From a checkpoint of a small autoregressive pixel model.
Data: trained on made-up ball-and-stick molecule models, 195000 training examples, 6.4 epochs.
Rows from block 2, named by matrix and row number. Rows with one number belong to one attention dimension. Each number is 50 + 15 x the weight over its row's rms, rounded and kept within 0 to 99. All counts start at 0. After the name is the row's rms in percent of the matrix's.
# q: attention query (model.blocks.2.attn.q.weight, 192x192), inputs 0-191
# k: attention key (model.blocks.2.attn.k.weight, 192x192), inputs 0-191
q.27 090:56 73 49 69 31 59 80 47 60 70 41 47 57 60 45 53 61 53 45 34 46 39 31 84 26 27 63 72 57 41 80 29 34 63 15 59 54 39 28 54 76 33 48 71 62 78 30 41 66 59 71 34 58 45 34 68 39 74 70 32 85 43 48 74 26 49 62 42 43 41 56 55 29 46 45 33 29 60 39 80 65 38 61 58 63 63 50 46 66 35 40 58 54 66 57 50 60 24 62 49 49 59 53 61 32 74 73 60 57 56 36 39 26 53 32 37 27 45 53 24 87 56 65 62 61 64 49 30 54 45 49 19 40 71 29 56 49 37 56 66 77 36 53 34 46 57 38 55 71 38 30 60 62 50 50 33 37 22 60 38 64 41 25 29 50 64 40 43 48 66 56 37 53 43 72 41 33 57 52 35 42 27 66 40 47 37 51 33 55 49 55 35
q.28 108:46 63 39 24 61 43 65 20 64 68 15 74 43 74 44 51 32 26 23 30 48 62 42 64 49 46 67 49 64 66 72 42 44 45 42 42 53 58 40 48 31 51 68 60 32 66 37 61 22 65 65 47 36 46 39 73 61 75 52 53 63 53 56 44 53 52 50 64 51 55 61 70 35 53 36 49 62 51 30 52 67 64 31 61 68 61 42 54 39 27 45 38 55 17 59 41 48 70 73 25 46 26 37 42 52 28 40 71 73 55 50 56 44 70 49 38 44 69 57 48 39 25 45 11 40 70 48 56 98 52 22 50 54 72 37 40 58 77 61 35 45 72 26 71 31 37 34 72 53 58 61 55 66 48 25 38 67 52 56 66 52 36 36 31 56 35 50 75 55 56 48 45 55 52 53 27 42 53 64 56 47 36 23 75 55 54 73 80 57 56 30 59
q.29 117:74 29 58 42 54 38 34 73 60 53 30 54 53 69 76 59 37 60 49 41 34 56 64 60 43 16 57 46 54 53 43 67 80 46 50 60 31 41 44 55 48 68 46 66 45 50 33 41 25 51 22 47 78 63 61 48 22 37 61 66 71 38 43 18 28 20 66 46 72 34 38 48 35 51 42 40 59 36 39 67 07 66 57 65 69 59 29 61 72 56 13 36 34 55 34 44 58 47 61 46 59 47 58 81 47 43 41 73 31 51 53 28 72 61 64 13 87 54 67 58 49 68 36 68 55 38 58 42 41 41 58 44 36 38 39 39 28 43 56 52 32 46 62 45 48 46 67 37 58 52 55 19 30 46 51 54 51 50 36 54 47 44 47 55 36 42 57 59 70 81 59 31 50 72 79 63 42 38 40 60 65 60 57 48 79 41 21 60 61 72 39 48
q.30 113:40 42 55 70 62 56 14 60 44 43 51 64 52 34 18 46 46 51 40 47 56 55 63 48 23 57 33 53 47 48 45 31 63 67 55 56 55 51 43 37 49 42 58 27 63 21 69 57 59 49 45 62 53 46 60 58 46 41 36 41 34 47 53 55 45 64 22 55 69 39 70 32 31 27 79 72 54 60 51 31 54 22 45 51 68 61 47 52 43 49 57 64 45 67 29 55 53 82 41 41 46 57 59 51 65 79 53 41 52 21 21 64 29 63 49 08 32 28 45 26 87 72 84 52 50 56 33 50 50 59 58 42 51 77 44 67 52 40 37 55 79 26 45 38 74 54 60 35 53 59 40 65 51 51 89 53 62 45 27 44 36 53 50 48 50 78 27 67 59 48 54 64 26 27 55 45 47 58 57 39 38 30 73 21 58 65 40 51 18 19 45 68
q.31 098:66 60 68 50 55 59 41 39 93 72 53 44 69 51 86 50 60 50 58 33 58 51 56 35 39 65 72 31 47 55 45 32 21 36 62 64 38 50 63 40 57 69 57 65 36 43 54 72 45 67 51 39 53 72 34 59 37 49 61 32 64 66 40 47 81 72 72 44 34 73 25 47 43 95 55 58 80 69 30 45 42 51 43 34 55 31 47 69 23 35 35 34 35 27 35 55 31 74 43 65 40 50 41 59 63 33 80 68 57 56 35 49 45 64 40 44 67 62 59 38 46 40 31 45 36 61 60 55 73 38 39 54 25 42 53 35 43 42 59 26 40 51 41 61 63 48 34 74 38 39 75 76 49 71 35 67 37 52 35 53 66 46 65 53 57 40 19 47 30 25 27 42 38 38 75 28 48 75 50 42 58 47 31 51 27 49 28 42 38 37 62 46
q.32 103:42 41 61 63 37 60 22 31 32 68 38 29 44 20 50 56 55 60 60 35 65 45 67 42 58 48 46 50 54 50 56 63 36 61 45 59 66 55 59 24 65 43 52 15 89 46 48 38 54 51 59 59 36 53 56 46 59 50 40 51 48 58 68 39 52 43 53 31 15 62 52 20 64 64 49 37 46 63 65 49 58 38 60 54 38 48 77 50 41 33 78 67 39 25 30 62 54 19 35 49 62 75 46 30 36 76 47 33 48 65 83 81 44 22 71 46 42 56 31 77 40 57 68 77 44 58 52 48 32 90 51 48 62 49 70 67 40 23 34 83 58 44 45 33 48 40 58 45 59 40 54 44 36 71 65 62 72 51 47 30 54 66 57 54 57 38 52 62 52 47 78 32 47 39 31 60 34 63 78 33 42 51 68 72 47 62 39 19 45 75 55 30
q.33 096:47 44 61 67 63 43 41 52 68 36 49 54 26 37 42 49 30 75 56 77 52 31 76 47 37 47 21 35 25 53 51 60 65 69 62 71 24 69 72 54 26 68 71 58 50 31 71 77 33 67 59 48 32 51 19 41 55 53 25 66 52 50 31 27 62 31 28 42 44 62 43 56 54 51 55 62 41 61 50 61 46 37 51 78 74 76 48 31 59 40 48 63 36 52 40 42 38 65 26 38 40 47 52 23 15 33 74 62 61 55 37 54 36 84 52 29 49 33 46 96 76 45 56 49 59 43 49 51 67 58 57 42 71 26 57 50 61 47 26 30 49 48 20 25 50 35 45 63 48 68 48 44 62 66 51 46 60 56 30 63 67 54 43 29 63 33 41 77 37 61 59 83 63 25 57 51 52 56 56 37 44 51 56 57 81 42 45 51 52 62 63 44
q.34 111:46 49 48 70 54 57 51 64 69 53 66 50 54 18 60 60 67 52 58 38 54 12 42 60 62 52 43 40 61 37 45 67 71 56 50 65 44 40 40 47 61 31 39 74 42 34 36 33 47 67 60 46 54 58 65 35 45 48 41 37 79 29 44 56 32 08 36 32 26 34 56 52 36 20 64 39 40 30 46 57 23 33 67 57 19 61 42 49 57 64 63 35 59 75 53 54 55 37 27 58 81 29 62 33 26 64 54 30 22 51 35 68 41 64 60 63 42 62 45 55 73 62 54 83 63 56 52 57 42 66 83 64 49 62 44 60 62 63 49 32 36 28 21 56 51 52 75 37 59 36 33 40 56 87 26 53 57 38 48 46 66 54 55 50 47 49 54 38 23 76 55 37 55 53 59 26 34 46 65 39 65 49 62 21 42 26 63 18 53 43 77 41
q.35 100:29 35 30 47 58 42 41 61 36 55 19 45 54 50 51 46 32 52 55 36 59 70 35 55 78 25 81 64 45 59 62 48 75 50 47 50 32 67 21 67 49 26 61 42 39 62 69 40 42 56 73 37 64 66 80 41 25 40 71 31 79 43 71 81 67 55 17 69 62 56 61 53 49 39 39 23 58 40 64 59 63 32 44 58 41 39 40 65 25 52 49 30 58 43 43 67 51 55 26 67 52 41 42 78 65 46 55 74 32 35 50 57 28 37 55 65 61 48 46 71 24 70 67 56 70 36 41 47 65 82 31 49 49 62 58 66 39 58 33 57 60 52 54 37 33 69 27 59 47 35 36 44 53 47 27 44 43 47 56 59 27 58 56 42 85 82 64 26 58 48 44 32 43 77 51 17 52 39 47 30 36 53 54 57 48 49 45 57 43 72 40 77
q.36 085:54 28 62 38 43 28 44 24 45 59 49 50 32 58 53 45 31 49 57 57 22 65 63 24 58 74 73 53 55 39 48 69 64 45 44 63 50 45 60 77 56 49 50 21 52 39 36 29 40 35 50 60 51 41 50 68 40 30 26 52 45 55 59 40 60 61 37 78 99 55 85 37 36 40 19 37 44 34 42 20 55 31 32 53 73 16 26 72 50 52 60 44 57 72 54 33 57 52 48 45 47 47 51 47 54 49 52 62 36 40 64 47 59 75 68 38 64 56 59 59 48 32 67 37 57 43 49 55 67 60 40 65 57 72 55 31 63 44 56 23 58 32 51 52 41 45 41 32 63 51 69 24 49 41 34 68 40 46 32 65 48 70 50 19 73 48 69 52 72 38 52 59 62 64 60 47 38 38 42 48 23 69 36 28 66 34 37 69 75 82 54 78
q.37 101:55 45 57 57 52 58 47 76 63 51 27 76 46 65 35 40 39 62 33 62 72 56 75 61 33 47 52 42 25 68 41 37 65 55 44 80 42 55 73 69 45 36 46 29 51 47 51 43 39 49 49 43 62 64 53 70 61 34 31 29 64 44 49 31 11 30 20 68 59 23 72 45 46 10 53 53 66 52 76 63 67 78 46 64 64 34 49 51 62 47 34 76 43 47 32 13 38 69 66 17 42 58 38 59 17 63 51 58 46 58 46 50 76 44 45 10 42 37 48 63 58 64 63 45 35 15 37 32 50 66 45 39 59 56 35 56 58 78 46 67 33 54 52 38 66 56 55 40 48 40 40 69 36 31 55 61 47 48 29 40 51 61 64 20 57 32 53 43 81 53 66 66 56 55 42 62 46 40 77 27 44 48 37 48 57 36 46 52 45 57 68 27
q.38 115:34 60 72 44 44 36 15 48 45 51 54 82 33 71 48 65 63 47 57 70 48 34 50 64 68 53 62 54 63 61 37 87 55 51 70 33 25 59 48 29 53 48 61 71 69 20 25 36 42 65 37 56 62 53 64 43 68 67 64 48 69 54 62 43 46 66 50 46 57 54 37 47 63 61 46 39 77 33 49 46 18 30 41 53 49 62 67 26 52 61 65 40 73 56 41 52 49 53 55 27 60 27 48 36 45 48 86 22 51 44 20 39 35 82 22 75 55 64 51 63 74 36 31 43 43 62 63 41 67 77 62 58 40 41 50 29 31 50 49 19 27 44 39 67 65 74 47 42 42 40 54 35 47 82 44 56 40 44 57 50 44 28 52 58 36 36 43 48 45 41 70 59 54 54 82 36 69 53 67 50 40 19 69 63 37 74 26 53 53 59 28 55
q.39 127:69 59 45 41 29 53 63 27 43 82 34 50 61 42 57 59 55 32 24 60 56 54 58 24 41 39 45 34 46 54 30 51 49 41 49 52 54 37 71 36 53 68 28 78 45 51 51 43 40 19 55 66 26 48 43 48 38 34 42 50 63 41 44 14 71 36 80 41 46 40 34 92 46 56 40 41 33 47 38 42 43 75 38 46 69 24 36 72 58 35 25 55 38 48 66 43 25 36 52 63 63 69 46 54 20 46 49 56 50 76 77 57 86 60 62 57 49 48 43 56 41 24 31 40 46 77 37 68 52 39 46 50 37 49 57 39 54 65 61 59 21 56 49 62 58 44 81 51 70 47 47 39 46 51 29 71 45 66 52 69 74 43 49 38 46 18 62 73 42 52 35 57 63 55 39 68 76 36 49 72 64 58 34 62 69 32 63 77 57 50 59 12
q.40 129:39 54 47 25 70 54 47 62 52 35 64 47 17 45 27 67 44 24 36 31 49 76 54 59 51 73 37 46 62 49 42 52 59 62 63 29 46 43 40 31 52 46 53 21 54 28 63 33 56 22 49 49 59 52 89 46 63 47 60 36 37 50 54 61 26 41 39 62 52 51 77 51 89 21 54 67 45 35 60 35 60 46 72 44 60 44 46 69 44 39 64 44 73 41 27 26 53 50 66 53 44 21 45 65 62 50 17 28 58 47 46 71 45 50 77 42 45 61 31 39 49 64 71 12 36 52 34 42 51 76 61 46 56 54 53 55 41 67 54 51 53 71 45 69 65 51 61 37 51 19 35 35 47 31 54 47 58 46 33 44 46 53 63 64 37 69 57 64 77 58 64 23 59 50 64 46 56 66 53 37 46 56 53 64 35 91 61 47 08 69 22 72
q.41 129:22 34 42 57 63 75 22 82 27 26 59 50 25 64 71 65 38 42 72 61 22 54 57 55 67 30 58 82 56 45 45 51 71 48 39 57 33 55 25 68 40 52 43 58 52 51 45 70 46 46 44 52 64 52 63 37 55 46 61 71 55 52 65 61 48 58 37 50 72 37 40 45 70 45 45 27 54 13 41 27 33 31 41 21 54 72 36 48 70 68 27 17 53 61 44 34 53 46 51 57 36 54 37 61 82 34 18 56 48 48 59 23 61 75 44 52 54 64 37 56 49 60 58 41 56 56 36 57 54 34 48 12 39 45 33 31 51 29 56 62 31 27 74 47 42 56 44 56 53 58 36 33 59 30 72 50 51 41 70 64 43 58 48 64 44 85 57 20 66 59 70 48 65 64 74 61 77 46 38 54 68 63 57 46 58 73 46 57 47 76 40 73
q.42 108:92 64 48 63 42 57 82 41 35 69 39 69 28 56 29 38 77 41 33 67 71 53 56 71 22 51 43 33 41 67 38 49 25 64 66 40 43 45 58 50 69 60 44 63 68 51 71 22 61 44 44 51 36 74 51 68 56 63 56 47 35 50 41 68 51 68 62 65 42 82 67 38 53 48 31 48 46 63 60 71 29 40 53 40 52 47 58 54 49 66 58 47 48 37 69 64 56 73 31 59 32 66 49 66 43 65 69 30 67 65 22 69 57 63 19 64 41 43 42 34 58 48 57 17 49 67 66 31 41 64 47 27 30 53 49 47 54 58 19 44 57 38 46 59 49 73 57 33 67 44 32 52 66 73 60 50 29 35 54 52 81 32 47 22 53 32 70 59 29 32 44 39 21 55 60 64 69 35 52 45 14 48 54 30 42 57 49 42 36 21 50 45
q.43 090:57 73 73 44 53 64 41 30 43 58 63 70 20 76 60 82 57 48 55 51 32 67 37 61 44 42 40 63 57 40 56 47 44 58 52 47 41 46 33 42 48 36 39 40 40 25 41 46 63 40 61 50 52 29 46 11 52 35 76 62 35 74 52 44 67 94 70 46 40 56 47 61 66 80 56 67 23 58 65 47 48 57 54 37 68 61 61 30 74 59 39 16 79 34 49 51 68 32 46 36 58 35 48 51 58 60 66 06 76 45 67 43 66 43 46 62 70 61 18 33 31 59 59 42 59 53 57 49 52 22 56 46 49 20 58 60 61 56 52 68 60 25 51 51 62 88 37 43 50 53 63 40 53 39 63 70 54 42 33 51 68 43 49 57 39 37 46 39 34 39 33 40 70 62 75 68 63 61 16 63 29 41 70 60 55 66 39 56 64 35 38 46
q.44 104:65 65 52 46 53 41 65 37 39 53 45 44 68 36 30 68 47 29 31 49 66 66 42 63 46 40 75 20 57 54 61 41 63 43 52 82 35 47 47 38 72 48 59 55 55 74 60 43 57 58 55 59 47 79 48 67 42 59 72 61 79 25 70 44 40 42 77 47 50 38 45 52 12 49 41 14 27 29 38 93 50 52 75 60 56 30 45 44 38 43 58 76 68 37 45 41 54 18 70 65 34 42 49 77 54 24 28 65 21 53 54 70 51 39 67 66 44 51 60 36 37 54 56 74 76 35 58 46 26 68 38 77 56 57 58 52 35 76 38 64 37 62 51 38 54 24 51 73 63 57 50 27 52 29 41 58 22 40 45 60 50 41 44 37 68 27 58 49 56 57 42 32 55 71 40 46 68 41 56 29 53 53 46 37 69 31 31 25 40 63 59 51
k.27 087:48 50 62 64 62 40 35 67 24 47 49 35 76 73 28 70 83 49 58 50 45 64 32 65 41 49 62 62 78 43 46 66 32 40 49 68 54 54 55 49 49 23 29 43 43 41 25 47 48 50 21 55 72 55 40 44 38 32 56 74 72 68 59 61 70 47 22 42 31 58 56 66 50 42 76 51 43 48 43 51 51 57 86 22 65 54 64 47 46 42 61 61 41 46 33 62 47 42 35 45 58 56 29 66 46 65 61 22 44 49 45 31 08 46 49 52 06 51 27 48 53 37 36 66 38 45 65 62 29 18 56 57 79 46 34 79 51 48 41 41 68 20 43 50 57 68 49 37 63 58 32 80 31 24 55 40 40 37 73 60 53 39 85 54 42 57 53 55 54 58 45 45 61 25 43 49 56 23 46 67 59 22 56 73 41 39 54 27 57 57 55 40
k.28 108:60 31 45 51 68 34 44 35 55 46 48 55 77 41 56 56 55 51 52 48 42 53 47 85 47 75 29 34 39 66 52 57 44 55 69 45 49 41 81 77 28 65 74 42 57 47 38 52 57 43 56 62 63 33 66 51 32 52 55 51 71 61 52 50 71 55 70 37 78 55 47 29 40 51 61 45 36 67 55 44 33 76 47 71 99 73 48 52 67 40 38 41 39 57 58 61 28 46 33 35 56 72 66 47 55 52 58 59 37 65 42 49 40 43 34 81 31 25 69 42 49 35 22 33 54 64 64 40 28 35 47 60 58 80 20 30 41 27 53 47 67 50 34 52 48 59 25 31 44 47 37 29 35 68 54 29 39 34 49 76 69 42 60 63 60 20 27 61 47 17 40 13 50 32 59 47 56 60 56 71 69 62 69 46 48 39 49 64 48 57 22 74
k.29 096:25 42 55 51 38 42 30 39 75 26 73 42 66 35 63 56 34 55 70 65 73 52 51 44 51 40 43 41 63 35 45 43 73 62 41 59 51 75 51 59 44 40 56 46 66 51 53 50 50 68 52 56 22 60 70 54 02 36 51 22 69 52 70 35 32 35 25 42 43 27 40 32 51 45 54 47 47 47 54 29 44 37 62 37 73 39 44 60 58 40 43 19 52 51 39 55 42 48 33 39 20 33 78 49 50 65 57 65 45 54 79 71 73 34 52 14 52 95 50 78 79 93 68 52 61 33 56 53 56 63 65 55 47 34 48 57 23 19 42 58 55 31 45 41 77 58 74 45 41 54 57 20 51 61 57 31 53 36 32 45 63 58 40 61 61 49 48 44 42 44 51 59 62 48 48 47 67 37 46 46 61 59 63 40 55 17 37 71 58 37 66 27
k.30 096:11 55 71 63 54 60 70 62 36 50 35 67 42 28 27 47 47 41 44 43 56 25 36 56 48 43 44 63 60 54 59 52 60 49 54 31 27 68 36 58 78 40 44 44 51 26 43 68 45 56 40 57 48 46 93 53 91 62 95 47 71 39 50 41 52 46 41 33 51 23 72 21 49 45 68 54 54 35 22 43 45 21 69 51 34 39 73 25 40 41 46 57 58 59 62 76 76 64 35 52 80 18 45 35 47 66 49 36 57 20 37 38 41 70 48 56 25 59 56 57 57 39 71 70 52 58 48 68 45 86 62 43 43 46 54 61 37 78 42 34 47 42 52 64 37 44 48 57 71 63 63 56 40 48 20 62 67 60 62 43 56 42 33 27 47 73 57 43 75 30 60 43 45 40 47 27 27 47 53 62 71 38 57 52 67 56 54 51 65 46 56 40
k.31 102:78 47 77 70 57 40 60 62 63 55 44 31 50 58 66 86 63 66 47 57 53 26 57 50 42 39 59 55 17 66 43 33 65 34 65 87 54 75 53 44 39 71 48 39 71 49 61 46 25 52 33 39 46 45 60 38 27 67 68 42 53 19 41 28 56 52 68 27 70 75 35 60 66 66 44 49 42 56 39 51 28 59 41 75 37 47 40 32 60 33 43 60 50 53 30 56 17 77 69 56 37 61 33 47 46 37 61 50 30 60 38 18 51 46 59 80 27 34 44 40 30 30 22 55 38 43 46 36 33 50 62 54 29 49 52 62 48 75 58 56 59 58 43 56 71 53 64 43 36 33 54 48 38 47 54 42 09 57 22 53 51 48 51 32 49 70 62 21 81 41 57 52 60 66 48 41 73 59 37 36 49 43 46 54 68 43 42 66 16 31 56 70
k.32 098:40 54 55 36 31 63 49 48 42 54 58 65 39 24 55 58 39 40 74 31 38 38 49 53 33 23 49 46 48 58 77 60 54 60 50 09 54 33 40 50 48 77 57 50 47 51 45 77 64 45 83 67 34 43 38 43 47 45 62 76 58 36 49 39 55 59 63 59 73 70 37 39 34 47 66 73 44 34 33 65 35 16 31 53 72 30 26 53 63 56 36 74 43 47 45 55 53 53 36 50 73 29 47 33 77 47 48 32 94 32 74 38 54 39 81 35 43 49 38 70 55 48 49 29 54 29 40 60 62 24 50 36 36 62 84 34 64 42 57 65 55 54 43 28 25 48 51 52 26 90 49 42 51 63 47 73 45 76 51 58 29 51 43 60 48 56 37 54 36 55 48 50 59 51 54 33 40 58 80 34 30 71 40 50 85 55 58 66 65 32 57 36
k.33 089:33 52 57 54 53 50 23 69 74 26 48 44 67 22 35 58 31 66 23 60 38 39 43 38 57 35 64 54 44 35 57 52 56 53 48 49 41 49 62 84 53 38 71 72 25 81 64 60 37 78 66 56 65 42 52 52 45 33 51 67 54 36 47 61 24 22 51 34 61 68 31 64 14 42 53 57 46 60 61 20 50 42 28 41 67 72 40 70 48 55 42 54 62 57 62 43 78 66 37 42 39 30 28 44 59 29 62 74 29 42 59 60 42 58 51 66 17 66 76 58 40 64 54 24 68 71 56 50 70 51 42 43 35 41 38 49 27 40 60 37 26 47 31 50 29 24 40 67 52 31 40 59 47 94 57 49 45 41 71 69 38 53 44 56 30 60 64 56 32 15 57 44 40 51 49 54 23 49 47 34 37 41 59 58 75 67 50 52 40 43 66 31
k.34 111:41 68 50 70 34 42 42 55 24 54 64 50 50 53 47 58 25 67 53 69 34 45 30 56 63 25 61 60 75 51 40 58 61 49 48 87 41 33 44 67 56 21 43 43 36 52 52 38 55 71 51 40 49 59 20 71 58 29 08 37 58 70 48 60 49 19 07 60 25 32 76 54 38 32 49 50 79 64 66 27 40 43 37 36 45 41 57 79 27 45 71 57 44 24 37 57 50 46 59 68 32 43 35 65 44 76 81 54 53 50 55 41 48 57 46 38 41 64 57 54 65 63 46 74 38 45 46 57 63 32 63 60 36 41 60 51 68 53 50 64 68 25 48 59 56 54 60 38 60 45 68 72 65 52 41 37 58 40 73 34 32 54 54 48 37 36 47 31 58 83 31 61 47 70 49 51 34 36 30 44 41 33 47 66 39 46 32 19 91 63 60 55
k.35 104:54 33 33 48 49 42 41 19 30 53 21 45 52 59 55 32 60 72 55 65 62 49 53 52 41 64 48 70 61 62 66 60 17 17 43 35 45 31 55 34 67 67 43 58 63 31 57 40 69 42 61 37 33 78 32 52 70 79 46 28 38 57 74 56 36 91 44 47 61 50 70 50 35 61 41 59 65 43 50 77 47 69 59 51 41 65 64 11 75 61 43 54 47 29 61 60 47 31 57 64 48 59 47 45 68 44 38 49 52 45 40 44 22 58 43 84 57 32 44 43 67 51 55 65 19 58 10 75 51 46 61 49 68 35 57 33 47 16 52 79 50 62 66 26 29 49 17 26 29 63 56 39 61 50 53 62 50 43 27 30 60 54 43 69 44 23 63 63 62 41 41 43 50 50 41 56 60 56 53 70 67 65 43 60 58 46 37 69 57 56 34 32
k.36 093:26 28 50 34 53 53 49 41 57 56 41 58 76 47 57 49 52 77 42 64 49 46 66 48 44 53 30 59 43 67 49 68 39 46 49 46 39 47 34 60 74 36 60 41 40 47 57 40 56 51 48 55 31 41 95 84 51 38 85 36 49 51 67 31 47 80 47 30 53 57 51 42 39 59 60 30 53 42 37 49 69 52 70 77 57 57 61 42 31 61 54 49 64 53 49 40 47 23 34 36 74 53 56 50 43 57 34 46 72 61 40 46 37 42 63 86 51 35 73 57 47 65 35 54 55 58 22 46 65 73 41 40 50 42 81 42 28 35 23 40 71 63 41 45 30 60 33 40 41 51 26 27 58 37 22 67 88 44 37 42 62 50 55 32 76 58 24 60 54 33 68 26 58 42 47 28 23 64 61 63 60 68 32 75 67 40 66 95 66 37 53 53
k.37 092:43 35 61 34 55 50 81 48 28 38 71 51 60 30 43 49 55 50 64 43 25 53 32 57 72 34 33 50 41 59 50 57 37 39 51 29 43 62 27 83 56 37 57 39 52 32 65 64 38 51 59 22 49 40 77 33 52 33 77 36 59 30 56 12 66 43 25 34 75 35 80 34 57 36 70 48 46 77 69 48 56 48 98 69 47 28 50 35 46 38 44 60 28 72 34 45 29 52 35 59 56 71 53 77 42 65 62 48 50 32 50 64 65 41 64 60 47 49 42 74 27 46 51 55 49 47 38 66 61 63 56 49 59 59 72 40 34 31 52 70 35 43 41 73 42 57 41 33 38 61 72 55 45 38 47 50 55 49 45 54 65 68 27 68 51 68 41 73 46 50 42 18 56 59 44 54 43 68 56 79 53 45 40 27 48 80 47 63 60 84 62 20
k.38 115:49 60 57 50 60 46 35 67 87 57 43 68 52 55 43 24 30 48 27 90 46 56 38 51 38 34 74 36 50 80 53 43 80 62 43 68 35 53 52 58 14 46 57 62 24 56 46 41 58 69 37 63 65 79 31 73 59 55 61 33 53 58 74 46 39 50 46 31 41 51 51 35 60 61 30 42 53 32 89 50 30 72 33 66 68 72 60 69 43 47 39 38 51 35 61 18 47 64 47 50 32 28 38 53 32 48 55 45 32 55 45 33 48 55 40 65 63 58 33 54 60 55 35 37 74 54 51 31 27 30 55 38 21 31 35 27 51 29 59 58 39 43 54 59 68 46 27 44 39 50 49 31 66 70 72 70 36 46 65 29 43 33 60 77 61 29 71 24 53 49 52 75 48 47 53 47 65 62 57 46 37 70 39 49 74 68 50 87 46 50 52 57
k.39 117:51 66 55 29 50 39 77 57 53 60 65 44 68 78 57 75 13 52 35 35 27 61 59 12 46 33 54 50 42 31 12 31 79 48 44 61 49 53 67 46 45 37 56 55 62 43 53 40 50 52 62 64 56 20 87 23 26 45 63 52 51 43 38 49 70 53 99 51 60 64 42 46 57 71 69 56 41 64 24 26 55 59 44 58 75 33 51 75 54 54 68 22 81 64 41 43 28 57 36 31 52 35 66 52 44 38 53 77 54 43 51 60 69 11 47 40 36 50 66 71 40 58 49 46 42 47 47 45 71 39 32 56 24 68 59 60 53 68 57 55 55 43 45 46 43 50 26 78 49 29 46 40 61 47 40 36 21 53 65 54 56 45 42 51 46 60 34 47 38 70 50 25 39 55 61 26 57 41 44 39 56 46 48 53 27 49 55 49 80 42 54 75
k.40 113:47 39 59 41 29 64 54 31 23 59 49 68 38 10 80 51 39 50 52 24 51 49 57 34 59 76 38 52 58 46 45 47 66 54 44 34 64 18 43 90 64 34 70 45 67 21 31 48 51 23 49 55 38 44 42 48 58 71 23 67 34 86 40 37 54 58 44 42 59 36 81 30 54 38 50 55 60 41 65 64 32 50 51 36 49 37 58 48 65 59 37 19 27 54 42 59 63 25 44 46 58 40 58 73 48 52 58 47 58 41 54 53 74 53 42 41 40 67 74 53 77 54 38 32 53 55 34 58 35 60 48 49 69 73 45 36 63 47 45 74 67 40 64 49 50 30 56 39 72 42 48 55 59 39 49 48 49 45 71 44 24 71 31 70 34 46 38 63 73 33 39 44 83 72 44 51 52 45 59 71 44 49 26 77 57 33 52 70 96 70 29 52
k.41 114:53 67 42 65 34 41 36 28 78 58 48 66 32 41 46 31 59 45 33 64 68 59 35 22 56 62 60 51 58 49 12 51 68 50 54 46 28 47 53 52 67 45 40 45 38 49 32 50 55 76 34 55 39 68 31 37 55 55 29 26 57 76 47 62 55 46 48 62 30 41 65 53 26 31 36 53 54 22 87 30 84 54 21 36 24 63 44 46 60 53 37 21 54 37 44 17 73 50 71 54 48 50 27 51 45 54 33 52 57 56 52 62 55 42 38 35 98 64 60 56 59 85 47 70 72 64 45 55 55 41 38 42 70 20 48 61 57 24 50 18 44 31 40 62 63 43 56 37 81 52 40 32 49 40 64 52 45 54 49 52 48 43 56 49 61 41 63 44 46 63 51 49 42 64 63 73 47 57 91 54 65 65 47 52 78 44 48 42 44 75 63 28
k.42 112:80 52 57 45 99 52 49 59 43 63 24 53 63 95 53 68 46 45 27 58 22 71 36 29 44 57 61 49 59 37 49 42 50 32 41 63 39 51 43 46 48 22 30 61 27 46 43 52 35 18 30 55 63 56 46 32 58 55 57 61 62 57 35 42 52 43 48 27 49 73 68 75 64 53 59 63 47 56 54 46 25 55 85 38 55 72 69 68 53 57 52 39 62 52 56 26 40 79 50 50 36 42 55 59 13 34 45 50 34 41 33 46 50 51 39 49 30 64 15 59 30 33 39 54 31 70 48 64 53 23 48 38 45 39 44 60 82 69 67 60 43 48 62 53 49 48 45 37 76 54 39 84 61 44 65 42 49 61 63 26 37 38 61 49 45 56 75 61 66 51 26 58 64 43 41 45 63 22 20 66 65 53 37 48 22 59 64 54 36 32 51 63
k.43 090:53 41 66 51 84 63 39 70 52 64 42 61 66 58 60 58 69 21 50 56 36 52 48 15 26 69 55 37 29 55 57 35 64 40 35 57 67 56 30 21 57 61 45 63 38 56 32 51 31 40 37 65 52 66 48 46 14 30 37 87 25 58 58 38 72 51 48 35 42 50 33 38 49 49 56 54 45 23 38 66 36 62 42 38 60 49 58 64 51 68 42 27 63 56 77 37 67 57 35 33 41 54 42 34 52 25 49 50 54 45 55 57 58 72 64 27 95 46 57 66 59 64 42 73 61 48 53 44 24 17 36 53 48 33 46 57 54 56 36 53 34 61 31 72 48 28 61 63 46 40 59 44 65 41 73 62 64 52 44 75 37 40 61 54 43 57 40 28 73 95 67 57 50 42 41 49 52 35 66 40 43 74 19 38 70 52 54 84 47 38 39 66
k.44 096:49 35 63 41 64 56 26 30 57 31 55 44 29 48 13 60 50 83 53 44 40 80 81 54 41 68 38 66 91 38 62 73 43 29 52 27 79 35 45 46 63 49 43 58 58 50 37 64 61 45 44 39 29 48 35 61 44 41 31 53 71 60 46 80 44 55 37 53 60 48 75 44 65 37 49 67 47 69 63 36 27 62 65 30 76 47 67 60 67 73 39 77 39 59 60 56 39 20 65 42 37 55 68 52 58 83 72 46 65 53 68 51 42 66 24 60 28 76 54 43 61 63 34 41 35 36 53 41 62 57 60 52 70 63 64 33 34 62 59 59 65 42 69 18 51 56 58 30 60 37 52 31 49 43 38 32 79 22 51 41 55 63 40 44 27 45 44 64 47 66 53 20 50 45 33 57 61 48 46 60 65 36 50 34 36 64 29 22 44 41 43 58